From a checkpoint of a small image classifier: arch efficientnet_v2, batches of 256.
Rows from block 9 of a small image classifier, named by matrix and row number. Rows with one number belong to one channel. Each number is 500 + 40 x the weight over its row's rms, rounded and kept within 0 to 999. All counts start at 0. Numbers have three digits each. After the name is the row's rms in percent of the matrix's.
Before each channel's rows are labels from the 100 images, of 14848, where the channel reaches its highest value: "responds to" is what is common among them. Only what is clearly more common there than usual is listed. The data: abstract colour fields from 500 small random pattern networks. In brackets: how many of the 100, against the usual share in percent.
# convs0: expand pointwise conv (model.blocks.9.convs.0.weight, 720x120x1x1), inputs 0-119
# convs1: depthwise 3x3 conv, stride 2 (model.blocks.9.convs.1.weight, 720x1x3x3), a 3x3 kernel
# convs2: project pointwise conv (model.blocks.9.convs.2.weight, 208x720x1x1, transposed), outputs 0-103

responds to: dark (37 vs 7.1)
convs0.203 096:485546458502528458539497493419494504569599460402532614552460511473476530507532535515478498517388500486501475441488485496529527506522458516526492486529429515634501552518539453523518488518521488457510540475455487515517456518517550466497465460504560421469531475545506435530499515484532459499494544467472507509480495473464479530541440518479397461468516582504486496
convs1.203 104:503484496493438441486441445
convs2.203 105:441505512523536549517499521456507474533451446450446484519463535468490513470493493491481414536528499459364453493504483457467479542585519486491435480459545523507486565504476450539483451473469449537587616468483537505437579452476494551480486560490521440524527506412445476517527504549502502538478455506464544524522543

responds to: bright (65 vs 7.2); mostly red (46 vs 11.7)
convs0.666 098:470487546563511492486497419476529436506559500461540506476489566514552476505477544515477530468434551504546465401503483468520473466442445532541445523474562470508484546510474475405478489553536453539522477524495492558470451476496419438462443566599529504494538493553465539504534509509511448514537488480510465515461438450513497539565444540438544516488520586527476464
convs1.666 101:486505514525554556504564556
convs2.666 088:515457604508549523477457503470493549473460548416551470448464480483504509441435519527553518506496474511542506529509422525523544474456467476497564509494440519514506456498552577481473576528528506544512466540467537497518430470509528532442502493448472575432531535559491559505430451492583541517489450459450462477492486

responds to: smooth (29 vs 10.6)
convs0.316 103:512470598473549485501544472505531516462572510489496499469566377529393473502505520533454534454459479559544480529497516476530534635480492543505508399557506560496415443474523507491488547517422466490495520486529519484544517520533526490503451472463502417503454560481489515531508534548478531507447488462503558431475523541471489480495483549508440471504503489465503515
convs1.316 099:461460537467469540536525566
convs2.316 096:522493523516556463458494537431522477472509497455464512567480559539440505495517491526457568489473552480455565489481492451555513466539447490523489477499493504569490522448517509412479521465514533561510489442542561518491495481497544571552479497454509436482457448494440501614516533499538533589459545432461527483571501

responds to: mostly green (37 vs 12.9)
convs0.130 102:534508468504507522475492557539506517411453507533443422483508471600494454532456535472550518521538497497549588564472541461556505477478561495524416470435574533484496407478506586479438522564451469520525493557449480406438543476467437513433505535505469543449492498492517527516476503506475497540488492547523534473561527452458480457470486518512497508487551510500520540
convs1.130 100:504526507506540563525568553
convs2.130 100:504524479525520546452524511484501507506496382459417532463464430471510474512468564510485526532468534541470437528517488502452459573500488511378524567469489520465493533518570420534449469512560531517547590525493435443514586540537467516447477506501524538478442512479543490532568543527555493492568449490461534500493470

responds to: bright (33 vs 7.2); smooth (27 vs 10.6)
convs0.333 095:379480450457473494552484499457424538516558485469495514534531498527482427493511529467526398608507470486535518490467478461428573467555517503499513510529456501522498536440514556526416496525525462433491508530494442476488479495498546456439484483474484494427539572457492469492522534527604476477526476476478496528536540512513527436427443461514502470422475490490495488
convs1.333 106:499496485488431441479448449
convs2.333 107:441508489523448517491548533483465571485468467454537512492486479550494458502422530504489445425447454530463528489555524519566538483498462434568499491510475484464504504494451602523520526414475494529620563444538560535500479518573515563466547520569453430434496469474464490500451447506574498541442502519484512531493471

responds to: fine detail (42 vs 15.8)
convs0.251 098:521486491472481502461446600570514489455508592486502477522443469456479481537540450477511482539461442498447513576501535503422493490542565469479529506484482540525516521492502508565500496516501567540470461484513481432489484583472494507514574446496488480516462487513503465482469408466535530483473498525500524459545566484461527397450571388485463545587505505515548461
convs1.251 098:510523537526562552520546552
convs2.251 099:432470558513520497490493504438461499530552455460480581518526489487428476493545534535527482547501496505509486575448428548471510528496469475472435544430495569514470506522534487484517480527484524453515549500475481481513494479483403498553407550481502485591533482417490576467533485508551538471448511484503521494486545

responds to: mostly red (40 vs 11.7)
convs0.189 102:546438501481508518507485522530518497446559538570467438479578517551545482560503521478507516478530499530495522548410502525480515500520503509462416473452487523452550445476512542590458417526428455467495470526464554494485499516561492459485529481518511536490450548516487479515489478523463465463405416496431485505564472496545506456441509528516498611555537536433545472
convs1.189 094:499520512509568556517551557
convs2.189 100:466518469509538578421486518516598488512481425498473544480472458473475434518522545526435491469449471518507504467535497503513472502517531480389439451458486546580478544438559481501535527539545516549493498501549368499446526554524519500521494453479504508517377532483436494478542512516538560445523504563496500477532489

responds to: mostly green (32 vs 12.9)
convs0.613 100:509538445489465501490509527562526461601467534502545488524497436466488493511508481482474492547538507477493461531390543557481471442451497503522493573522462455506453466534576536528485535489452522484494453520450467485579526524474478527479464496501475462559503452564477557505389478510529504482473508562436524485467558516586523488524520463423522453536531566534581439
convs1.613 099:498474488489456427462449452
convs2.613 115:562414477484451521565544499501498482456457470478497472472506577479500489497511602542475466502436468476487444532566400511529505555498499547456439528436504562558520514427450472443475559521463531540503449518484509461446504570519522485515486493473560494498446527553469449535510472472529525456505500443440568580451400

responds to: bright (37 vs 7.2)
convs0.244 105:564496453482609443481496521446502477526573501471465528549450496528531547555450550493493573492473481502506570458494450428619454446504481486515512503474510509457537488498527405492527459551536486445525504513456546515498472439543534487487541483468548481451490467527579494483500460506439480462423506508493479460538571477538408521533452585511463521478507516493502501
convs1.244 100:515519547538567542536550502
convs2.244 098:505469478534445508475526456549486509555485485514565492511473482542478440476496568548471505443532485517523535553585530506528518447431492550518593464490498479492485472501487519510498577505446538502526554514493541525450445468546502482409471548535535444469470466555514533532530509498420492480528592526548435534501413

responds to: mostly blue (46 vs 13.1); smooth (28 vs 10.6)
convs0.691 103:466536443492461488496517467511477521603555474498513547525503518456523520492550471503412435509521485495478496533509542590437474503487478463522486542528504516492523515521600460543524506433516504454423478457554509527438456547535471491532554507518482467488503480595471420541515472491526448397478511448493454511554484510523609451495556413485512507505548529473507466
convs1.691 097:515528525521569553516549545
convs2.691 094:528438476520550447535511535501505435453515526476547494457423523503518464496465446592530537496545500445495551507455572485550508434494501555506462557526486467539473514527453496486465473475542476458457469560549474514507415509573485493579538466478522501517494462526437504468528449512504532602474529484458465508540504

responds to: mostly green (52 vs 12.9)
convs0.545 092:510477436491496492518456485525478566412501500555473488501381494522516540609507491492444473436530484496554495533485520540510495538451502468487529516510520573365510418500488497529555565504511509455448544468602509513491539454623522554518507522540463492484506491537477477504519553502477442486515544508516501501465540507518540530484515501490510481490451417489527437
convs1.545 099:515530510530567551515541557
convs2.545 090:480528524528455498529520478503442492529488481452505491499528452420462425479545445562485495498530479486539457500513435451472498491547559451497482449493524559478527621538483539426512541431501484568512570478469471550443516405483444526484539535460575535476542428477487473503481466564410484542538485451556495583547481

responds to: mostly red (32 vs 11.7)
convs0.6 100:474495489405479466493433428483496516419478359477515485527538519493476509439509477517449471496564490536484507502463552556529488517472479456459433515585504440495521500546548472456510468514485472508458500498526541536478485478564495473538524501538513543529497537508505535541445504584465483459479460449517481468515500469501574499497536530425513500491661527450476512
convs1.6 097:498508542535573541515554534
convs2.6 093:565476412497460480489532499535521531497450422510525521490461507459474434512485465440524474539482444521535539504500486510443534516503521446471422473493430494557470439485504472509539428468559515504477408456569495463560533486522606436530507462463443436460502504504516478477497560559489484473480487495521520465555475

responds to: fine detail (53 vs 15.8)
convs0.8 100:531436450448502524474438605526461516491456480523440476518464474484488505499492450477516497557494432516469597552470573491497482521384622464490520520456512538519555494562520497473513500506504549499487447491547464366515462522452474532521587467497513489481528476530517501474480441454527490469504527528479551443552509502515500450460531442527495507491512479549502456
convs1.8 100:509508512520556565497554558
convs2.8 100:551516558495567449518519522419517537530500454441452554475511475500500531525526513427492479511513531466469405560511499539479555471559446464479429494489495550472501582560478498482524481455465538405498570523542469438501548481469482504465527560455534486562564495470512520493516452549493473515464462487546497571554519

responds to: mostly red (29 vs 11.7); smooth (28 vs 10.6)
convs0.221 093:490456525453501536472487516493499543490447542552475469499476501474509548502523432556524500468545480497505493519488505467503491518382539498503539493491521514408511498504478441422602564485517617493492495425538464488542502469439491564592547545452481542481518432516516531476552519473484525521542598539524548426489528508545499509538506467515573475480486433556527502
convs1.221 105:503474493488435438484459441
convs2.221 101:519481478537500481430520428515528456529512474530539501544497489494504435487567485527530560480488504458516557495466492519490450510423590521455534535496445546542473506436601493473513597618545497464450409485444523480449512514516489477563529487476442480492503508485480505479519499456485497387489528527496502394550506

responds to: smooth (30 vs 10.6)
convs0.326 097:451543503463488449474573426536513462447498504440514524501547471483516484488499492547505486520481512530464464501579530501477525503527487542600534506531564497454505538451516537446453528492500456522486486479476503555405508494483575464513458589430437472515517524488516465476397510457523504519511451433566493496464605458479561466495502469480507506501560554494491608
convs1.326 099:531555537461498531447440491
convs2.326 099:509469454495533527484514569450472491534515573430421436485563539500534441509514510524464509541425551477442508555506511536543515554536431533412521477493482496516539450518532580537479501512447517466492514413514447496500548488527537523487505516447545525510503420468533534483554523456476465451541447482506396545560556

responds to: smooth (46 vs 10.6); mostly red (44 vs 11.7)
convs0.332 102:468535508466487488509484470474498551407503483503556459529434421557464489522509525559474493517487483530542492524537518481505568493500514521489508505601543504438458473515489524518490542548500498634521568508513504517552545450518471486502447506559507518486478528467477561456501562538474567612519535504560570478462533484370511494486490536464453442492508508482505446
convs1.332 098:515525516532571542523557542
convs2.332 087:527561531526524459486476521502526437471503444530491478461450492557470465499555470560524494556535559507495488513467548404495494503566547476534476503487506487515471458509497501569532501466562507472493529478551508518443493496466519491539492464457503511483548467458475475542564549494552469588450472469446477495595491

responds to: mostly red (37 vs 11.7)
convs0.293 103:479440459487517480496502470416504538478520550488487540469510488574479510429491538553527525478489536512528532485569488396573550418506482529474492537514562513517431490535577492498495524620541462537535553499452531514470530433502465476483476485497514526440497495535461501458485574555453530559526547474439515508499536496410476531531475577482454465439547479476467503
convs1.293 093:508520525518555551526561556
convs2.293 103:523442554510484559439520515483460534485532506532548542576519512516494529515451490527495439488541533453506471469509479484483461497517518487556511464522528554513450476497508510509553512531502420425507502439465537470481389509505470430493541531510518445483543498494495548525544526479454398468420564476475448456518496

responds to: fine detail (53 vs 15.8)
convs0.646 098:515507461482516502607511498431513496493557507504515473529455503506515514570538529479509509491486525504587418458424498466491563505477444591553454522486550458455480486480476533455485406489442429434529482508531513526518470501531498437484446525513531467471516519486496499483514561495519529491467438521544493514479506552500462540486315568505520532489462489477518506
convs1.646 098:490467487485419450492448469
convs2.646 093:473457482496523533547539512387467532526500488491418486507476470531478489438525521525544438519491477456469528534479549536518504514555476481510466475488487558503460508589503420505499512453504485457500586465490538373497460531491576503513527522493481473546465459454498510408498442495483503481476515529441470466504553

responds to: mostly green (86 vs 12.9); smooth (57 vs 10.6)
convs0.630 097:460444517480556502444504445473461510467552461494447526487479493578483503460466481589522540516525465650431562495438488507519496546504569520470508448509451507476486525495563461533459480456519473434497489495612560503515477452562547444541529419541503513462500528495492485502478482528464488466472490427551502462527421494485514487484555531446496525438485514473498517
convs1.630 109:503482486482470436475452426
convs2.630 101:431552551504527506578472494575443513518579543518510486497488497494566472471559462502485514513508510511501518478461518520428496570377472495509586545535527522420553558594490492533414538453472410457510534508511490559465480530480482503476465485533472549511481447429562469535460523479515517513515484523477517490485511

responds to: mostly green (73 vs 12.9)
convs0.207 102:520518475537501500620515592432468544515506469520493506581510484499470512551522517421455468545549496458558508460469551502509562552510489505530495502473534486530495505526475526542479439536472442472557482534495476431457441508522488484444493513485539427437537543489496506525471529536552440483483457508424498532531544566550454509453343519505492500449518475501510484
convs1.207 095:492511508530563540526548568
convs2.207 099:573463541502496464418486508561600475530512519543515476488538487491484537456452487457408566460584517498521483430546457489445490520464535534494504518518432479479476519510519522500549465590513547488470459481499461502487555463507452568504492547522512613462540602505452516477507529513502484521516500449587465489506485

responds to: dark (33 vs 7.1)
convs0.557 098:463455531493497480455449553533476495496545546435486449515497493498517430543477472498520485553452422478502564514496503443453474440542599439548550447500485451545539549487501475466487538532570595505497496503569450477457504526399541549480559522486497540509495477476544476458531418528549502521534522592542531466521495473468452444473524444469514466502503555532493455
convs1.557 102:500484485479459437497433442
convs2.557 102:507503464537476544482562517525535504480523507524574464554453508452504462536525426548514572471498516500536520443515542497497474459479524510523534524539511466542474485454561493521514574491527527577483397414506454441470504488612478505507570511515499474416498446551485478498522481613512457466452472503511483499603537

responds to: mostly red (35 vs 11.7)
convs0.714 097:477504511459423512460487516585475459547458513504512462469423437476500507459458415509514506558494535482449513523527500463441448499490535481488511482482512470540490511562548521521457545612485510534526427467416512476505522530423477536492505429542430478546548426500523475446468468482585507503515494526451479507456528547451505523488598399485526469510504507524523453
convs1.714 102:511476482473456432485448444
convs2.714 105:541540449577512513483520482488544478536499438623530544470424523489464428494472509529469519511538523575548508482552570454406461519512542545485476469495554548587478488481535496492578450516525528540517517546529467555503483451552484500488493552534616467424546508533496551531504489591491490565478486465553496453477468

responds to: smooth (50 vs 10.6)
convs0.604 102:428518446474478538472466459517471471472520469498555500535504503451490470505497488510491453566467434505446492492463526543418441536503531469458454475563481555475538600506498459477526520506554581568427489510492458495491442511466511508516508444512524492528534510431472538551445452473571481479560533493477508453506478446524573440523544360504514469512510526558529451
convs1.604 093:494466471479446433473455458
convs2.604 100:477406500500479575506532425524494535512516478508549445525484464476529507576545541554522459498397489539445474415570524514462500480477568484487475491521464602484479495481602537638484482454518494467502526516505522400482521490492486528481560536593496484485460488492496484523494526568505432464457437492539475489519530

responds to: bright (37 vs 7.2); smooth (36 vs 10.6)
convs0.201 101:484487403503532472468536461492574466480546487562632550507533493532553495467530522543451546528559540518485445471448488497505506478505438536505556519521512511519474498540616494564460488531490478483523490526573512570487477480495543416506442510517452476501484468518529483459429507497481496546445502482457507471523531542503526504602510496548489507516498482531584395
convs1.201 094:505524523518558554516557556
convs2.201 087:548449508480556515494525473512543560523488485462560406525452471567497547469428448487483501472514587501413473531468523510541493513509473515410538520463426459480455488470484512504476557500487520517494516573456402473514542492495545469439531513458522501513457599479480499536481517456448425485524527482461466562535545

responds to: bright (54 vs 7.2)
convs0.86 104:519492491498528442443425490478506457423541497476521537534487592475513527505460540464501494489490505459454549446524477499552387500488444369469435480493512520497524542566498372511559467509586521522495494524481526521500427442537509494475577479511524518507521461489587498495488438533487496449513520489534422474510532512530480502559519478542503518521565489516529502
convs1.86 100:511523520514571549531546551
convs2.86 095:547514533517467501518508543489431546567535499511497503458419518522466525470459547552487428480524516492510475513508531531486527474445416445565569410478496491467504567490525442483481543486521513515516486438497530516396476495463496496418512522489454489522543447560566477503456491516486535510476545524443485484469450

responds to: mostly blue (38 vs 13.1); dark (36 vs 7.1); smooth (33 vs 10.6)
convs0.62 104:478511415488491505486535457499545536539604467554579539523500507497555546532566505549428494471530543485497448516495438475479509514530444509543579484501532539509465483519628473577520536519528494476510492456560509562460468499473555456516479486498454491457514410475541482457509540487509513534470545454477485479507513550452553508556507453589504505528456520500553421
convs1.62 097:503521523524567561524545544
convs2.62 103:511474495573452492483544512492563474453455500494558503476480502536462512489447527504500514449464530489492515445527576531441557584467456546457546614453505466533450461506494452483474596544525528511457471590458428435456499457535481471491550612570507430495470553552491605511526529479468509518468468472503498509487514

responds to: mostly red (48 vs 11.7); smooth (33 vs 10.6); bright (25 vs 7.2)
convs0.474 101:533444518553579476459487531516565493433461524534526468530450539515527445525516540471532514475545481502573503475537489525569491481488506490438486500438508531446528491544439498494490497486491507555539483614477408439535466508535492481455468509499515480491458501596551594503515452486472520526498516552596535463517549460539488466555439525449526521519513479602529539
convs1.474 101:500510515515559555511561560
convs2.474 094:488511488529484494475495546460471476396476531475501537494467551473490490466524544526424485448438490527484462462608553511434487544405473559525488532525494482470468514581521460499473503568505492496511547552443473486393454485514493540480536550594548498491508501506445523536511591553524484615459477477543496488438480

responds to: fine detail (39 vs 15.8)
convs0.679 101:472482541445478525523509431441505528501566471535520501501481485504565581526549455613495523466487542551476429480466464440479565515493485607475485492489516467493506545522542476466499455507506442516546468409508586543517440505482561409567470475484497475439534470494449513486473564448505500555480488402529494504479482492462523547503484520523523555475480528452458501
convs1.679 099:488492485484427457476450440
convs2.679 099:506505502502468458488422460512476549567477470548509527513521491495507482557587489487455487488532462535476459479475505479473474491476548425514536451449457611467458537553447527455455554433471474472495580534493530515464547505410502539455463521507511524563511503481482521497485524512469485495522405497506474597528505

responds to: mostly blue (44 vs 13.1); smooth (37 vs 10.6); dark (28 vs 7.1)
convs0.269 100:461441493492621496449495470460511483413548440474522470540513521530508438529508530528535522527476399556574502438451505513559483489452534490510456498534502509523522543492492442421497495463503553488482534582513428479499452474542486451499473560474526493493490504529511518542559446490485497491508557540480585478519513444492502472584464535443484468467520466616471508
convs1.269 107:498475480476430438490448467
convs2.269 113:481473545428535492477526547555471513440573508476494463483531445443502497463552481462527504537505452463471522537415436499502505459517478506488477447463434488478511536477518591569484504480401502474552494399512509530555500582508470502539460467474461437530477486422511463476455497523479488456503531513503518486542490

responds to: fine detail (44 vs 15.8)
convs0.49 099:448476498479482489539481462515485454476558512456520509462509519526503424498472556458502475537467547499516493460535503507440512511509473538509488478480493529496465529483483592545378460549492375510512457560557486503516464513510512423392444528557491479490552560471481471473480516507601528493530388468596446553491493551471507493470460482490513529498495542485481485
convs1.49 095:499469495483435445475454445
convs2.49 096:485516525504467554450534514495488545523494497536511461486508486549448518510424534511480547479490556542463481463528594472536523461526422445584476480496513463474474565562551540532573445354514505456560617499554488484585520489531529503501531542557525456460530522495546530519454522547476493578505493521514507509462502

responds to: bright (52 vs 7.2); smooth (28 vs 10.6)
convs0.478 098:497535419473503540523448510437442498505550538444437490481438489490550517517495461519572523513487478528507499511505554463490500461503516535562409458499531478537493522460530471458515469552468546484461507474406540498345506510513408504540544537484570520500522487559429503536484493516509386446478522498428509508483524560520497521507473512425474491464522476506538514
convs1.478 090:513528514528567555517547549
convs2.478 099:507485534467489581535461553517483498473450492438532624543519485494485561558526465533511575578514506573423503463570544481556452508458495480502467504449464529491482481501502484438512504485456501558490483583452515487483446537545493525479495482517516600475576394519514538515499434548518526446504461457494498461502474

responds to: smooth (29 vs 10.6)
convs0.204 098:530541491481510582447458552521544540514510532508487510496381488497524537485547485548547523475475509499510510580489452392524522495413510486479485466456503516545493461585565458505555545577512539512516483443462503496494497527421447501558526471543525513457442414525469459475550486448437487548484590487461539472525470490446489465523527475497467522519455502502551443
convs1.204 096:494461477463432435486480462
convs2.204 110:519520541496519524425435520492585440547512504544502503544493477494533440477508408458460515425516588457535490503464481496486402480515583471531508484520523506548421541486540521553545503523499451535488459466495569496481532451409519469527515529470519493482525592519504501516468527516529527499490457496525491487528495

responds to: smooth (40 vs 10.6)
convs0.286 102:496461543501489489508433501497498493523519531507494481513496512495412491492504506499450492495492489496553501508509487504513508519484490489467491575508494494515188481515512493507503495460481502518503515504568490477516512500513477491500497535491492511505473497524536492614557500530488589473481531491456507474481515504495505490494484514563509486493526516494596461
convs1.286 142:608505523499457510514507503
convs2.286 105:499485562609517511453446481458469541556470596468474452422550461570502518429559460500467467507520509504467482537491481500518488430492523441447506516537478504454511469554474460543470461536520544467509537495495408526483530517531471488471462484551501440505556485487574491518466502518504530498525465539533478522575541

responds to: mostly blue (37 vs 13.1); smooth (34 vs 10.6)
convs0.110 101:430518464497446516536447470501375482488485577494465511452478439510450509506421458522476498562493504501453509464549560518433487525496532530501545497532487537471494535447508524566449532537513508513508501476527520500436524454493513531488487489510428472517620495461525457540488531502602519500566502498481482535419513597479490560460560459471507437436485462508537502
convs1.110 098:509527522503569554515543558
convs2.110 096:526452557494499525582480621524477449465541592517406435517521438513517485495509442525500467495517459463524450500480547534524460514494469494568472504464508588496458488502524519409475537505504532486478441474460523481463479486433459539490435453485416476498476517455461562493526486469491564479539544485448480510492515

responds to: smooth (35 vs 10.6)
convs0.458 096:504518533474498524490465490533555472502522592498524452448428497514563453452505524477595507448515554466537464514559494430487485447544459514532554462476590508404398448434478546448487547604523497494504489539512481513487551520461471514444480598528494553512489473475499535502513523547509486513492488537563477441480512530466488505529461498502563498551441451528490488
convs1.458 098:538493502548566521443514549
convs2.458 085:431416495539535457499468447506451507506406488513523437501591521509527481512525506440475477497504582483456492519507476487547453507442508489554508631449546472484505491480492500542502503549473458519511539472440516483410525478531479504409478509509484509510514559517447485574517495464577482479464471534430483629539498

responds to: bright (30 vs 7.2)
convs0.394 102:455599519453446480508504445494482503603568513468469522431495478506522511474514529530514476466455548498489490555454483435461519497509464519515517539543493490514482482431571515451516524466520491416451546427485551574557563486486534497526527474503490559478489513496349445459479565537485463473510496433482456506498549517514535484480512495467485500501456495391466509
convs1.394 101:515480468484462444466433452
convs2.394 104:493503566565519496475459502482474509505479493448525515476461408492505455491496519527500473478481506543517446492571566568423532516451470420526504523479445518450435553596490427485497470548528525435514535508518449485425572441452498445517475544563510506498503505382532512526481536527489467489475489501543453503456439

responds to: mostly blue (33 vs 13.1)
convs0.628 101:519514528547462538552498508525490488477399505510480522448464476473479499454490525470481478469449519460511487502541571520499500522489482490504562512532503561532486446520457556492547567501525539518463583495531473489515612486503451620488454507528504483581515516469426503508463558479507507513617537540482521529396494539487492542512499492462471403514458414516456484
convs1.628 094:491469468472442441468458458
convs2.628 100:491446461540464490480569470506498463407428473468562497509479463464464468476489595527518537565432507512504559542501545531435601496481542532462440516459456527565441382467528508517524483583507529516447434511518452505502456485521526365580482546482506423543527503520471526515569544456564502480446514442487512446498499

responds to: smooth (56 vs 10.6)
convs0.617 102:503568454509489538513460525466475482562530487575532429505530466507647524498484477495482518530450502487550474508530484476486476505512494499447560621521553497480502512444518504514484510541504530519535496526496470465451498505482509488487488536529472538512547442473430428569458506545531422522465561472452506471469427508488539538541472490467511479503454440570430385
convs1.617 112:515546477559586513492505522
convs2.617 117:542475512551423479466497508491514537516476502530481541503519471556461549457499496387550489488506446583494456528598603559438501518447526482530575539486486436508446507509495432475488538500452582447493467525535513480489517532547482471448486550578447491457468511520528497517477537538480466516450518520525477479532442

responds to: fine detail (56 vs 15.8)
convs0.558 105:485545498476486530529440585443434602476463454535456422584454475508484510537510475481499455562552435469545574507508519452508544573480578451513495490486519475525524516520480487511504520489501542526539521492557445373411488501463539537496543505483509509438525494505513480517554507529534498521518562542553538467538498499418469483453454483519511458423520490534487483
convs1.558 097:510530532509567551530542550
convs2.558 097:512517581415582524550517462567484463463509586433515496540525471481512494451568489501529557484482459518490480496486481482546530506484505479489503488456496538477538560496536441445511492493481539471434504488449447548467474535441525511551485446521520515541469485474511581587549590452496505501582517464491473519524472

responds to: mostly blue (52 vs 13.1); dark (31 vs 7.1)
convs0.704 102:545483441499502589526550559471483567544455597632429473536482459483519578555531440523490507485538458505505502555457465419502535485473543530468471469481508512440536468492499469512567490503448566489491495434446526473519512499470473543601549459477535503460471468497488476522551510447435491489465550525421541454531509474454485490467494507515496520487480470488524454
convs1.704 099:509532521527548562529553549
convs2.704 111:487492461492521526542508537449496530408491499466498515523441492507516492478571514534545520560557462584463522462485556537490503549491478534478489503449553517500500429492376482439494550561478476514511489611513450546519494564540539540505516441419499413519485407506460520463528494500550505514515477587461527418519461

responds to: smooth (32 vs 10.6)
convs0.639 101:570521485412549477509503563469495465579486440474517478548529421480520506441472478466536553574482452521521518503495493542542454509467513496467473553544452499467492492480502490495504460485449522493507464563496470442572462544526524495505504408498535476549502495459485486544430441527475429457356502479456531447526535522571500514528475542514420502518476457573497469
convs1.639 109:488458502432435518478541533
convs2.639 107:520483463475481517475538516475569411503514508469516505498493500544467473430504420558486506494550486474517564479411403425589456547557498488491485499459480516548603494439508473500538491457561523600505476462400484546519496468471521557517554425490513586499537549499474539517506431485513576496552470480499501532597596

responds to: mostly red (31 vs 11.7)
convs0.291 098:561387462473521571565512567446475524522543450485469564569521483465485554519516510490462515513476470483498528495450517514553524495457501498440464482502421541560576493525502470538556462432490495476506513486515498462566447531494486507513515407505589455484530468493515458541538495478495437487455534478424525509518479504488463535493462530461413485488475551496420404
convs1.291 094:504519534517568549516556547
convs2.291 100:533431440514483476515511533430527524431506498498482469531488513506573440504484489509520434507514587512490546489523579558499464547508555535473533554518565549509534497534436491542534445531566488515483486486529515487482600405475551519509568490483509446485507528497505541541553553427436520466471477621503439564536506

responds to: fine detail (35 vs 15.8)
convs0.45 097:512451496504491517553494528405494563463494526497513520593517472423509605487579429554490484493484451497516450486480494496505555473499493506457509489565473463524521542561504402505630488522517587502494541400534503515501472521503514532636512460471571456508496461526472497505488514495479496520500575518492561488471498500534489532510480506512458456476498489503457485
convs1.45 101:481461496484444440494445450
convs2.45 101:457515535538502465417476465459555506516460465528434511509508520461439484443467542541458522465510551448425477547485518550502493516476635549424500569503501509477496558487574460563478564565484500538504534475447526513428512521497485578447525546510482522530492482476453471462497501514476536509497494497568467455490544

responds to: fine detail (36 vs 15.8)
convs0.539 102:462538480484524505439449470578507407508476534485522478445470504537496386476436542475513520550571511498509528463460498498483425478470506486495537512489515552438489492477487550530409540560516501492492483622498444502511525475509492503403456505556447510546521507504568527483486455518535549485529495558604488466489492524479506497560533474540545466508472483589549514
convs1.539 097:512513535515562549515557553
convs2.539 093:503467509576459480496503495482501492466440513447450558518458490457554549463468498515497458511525551439474515509505497544453507531475550518466525577543479510476560530543467411526460534547482466468482488535484553546489541434478500528448490452447454525496488464469519496444482507495429558507489512529466470492474528

responds to: fine detail (45 vs 15.8)
convs0.429 102:607504465514534496479523548526599524496500511525498499503507494526531516507549522509475546436511516519518496602494497513537532453526486514490467506456485497467495401506525517527520473482475476500510489491521547501464524537506465471529519479499518531470339500510471489533486486485362476532382480481505518510573513476554502455486505545492455598593505511432513492
convs1.429 105:497477482481432437488452453
convs2.429 104:554496601451515522488437545512580475546517593540440443521507470491500522491490411465490516465498501490541450496451486542531453502535501439510471497524488500493464563525528511531492514503524492514430424499485539439506492463309533501480494482466440545512491494516553522492452477501498605537553466487531470467455501

responds to: mostly blue (30 vs 13.1)
convs0.398 102:552429450464490580508406535530461464450470507475463481510478521500530526548410496446524515529511513460495553471436557522507416478457500452434516498445412510502567486554478491519504476413522487475508454518541527479536482462497513543446529446484500481511574467477602560521441474478528516460522473546540447581469513531562440533485501477523529501491492483517463551
convs1.398 094:517539533524562550525545543
convs2.398 099:500491593530505541576514542521545488445503461562464543523451482534468488523468528548448483543429631424490521466457540504472563610494475482506464522474514539489466508505568476498586521505448464506553504477563447485402504486475498431565495478528489466523497517459478528540456478536508504527488530560510517516492482

responds to: bright (95 vs 7.2); smooth (57 vs 10.6)
convs0.196 099:463440535459470440514495486501483537494513546496463452470535467518481492539526484527513469480507470507532487561473477482453540498551518499483531549578479453459485464421524516482516545410494547414430586452607524550552629491523549544545526478482449569510455524513430450424532536563471545492507512525505521493502544501509520483454527511507504468498459457431498497
convs1.196 102:493503475489459436475459426
convs2.196 100:562505565492511501493543519497505561450474510461535498491468460488500468473445543465517494491470511472529467490599529632483561485404481496499522563497396448452459531553480444480482497599514593430451441432502428449458515499529496470498529578516434508481494506479488520467481518501515452478434479489543415492484475

responds to: mostly blue (87 vs 13.1); smooth (41 vs 10.6); dark (26 vs 7.1)
convs0.612 104:479464468474405491480508461530518518532548513565528459463460476516562535500522457547460491489545567506466474549453474426473513452487486522436488500477523428475452482563630504498479509556508445505521431442525570552546499513450499468522503458558451523477519443531515465433461536529502514531463477441517468442520507509472561511487545469514591532515506535439502424
convs1.612 096:495538527516555554549530551
convs2.612 099:473475504526520559557575453481521454464469537450521405525456472508501557451539520508539445494466494387452505433520493542445542533528507494496479526532535503473512503485462513519489520517590478469474497507523483488478444492519542426490604467518463468519504538503518451542551431448541500509471504500446534439500538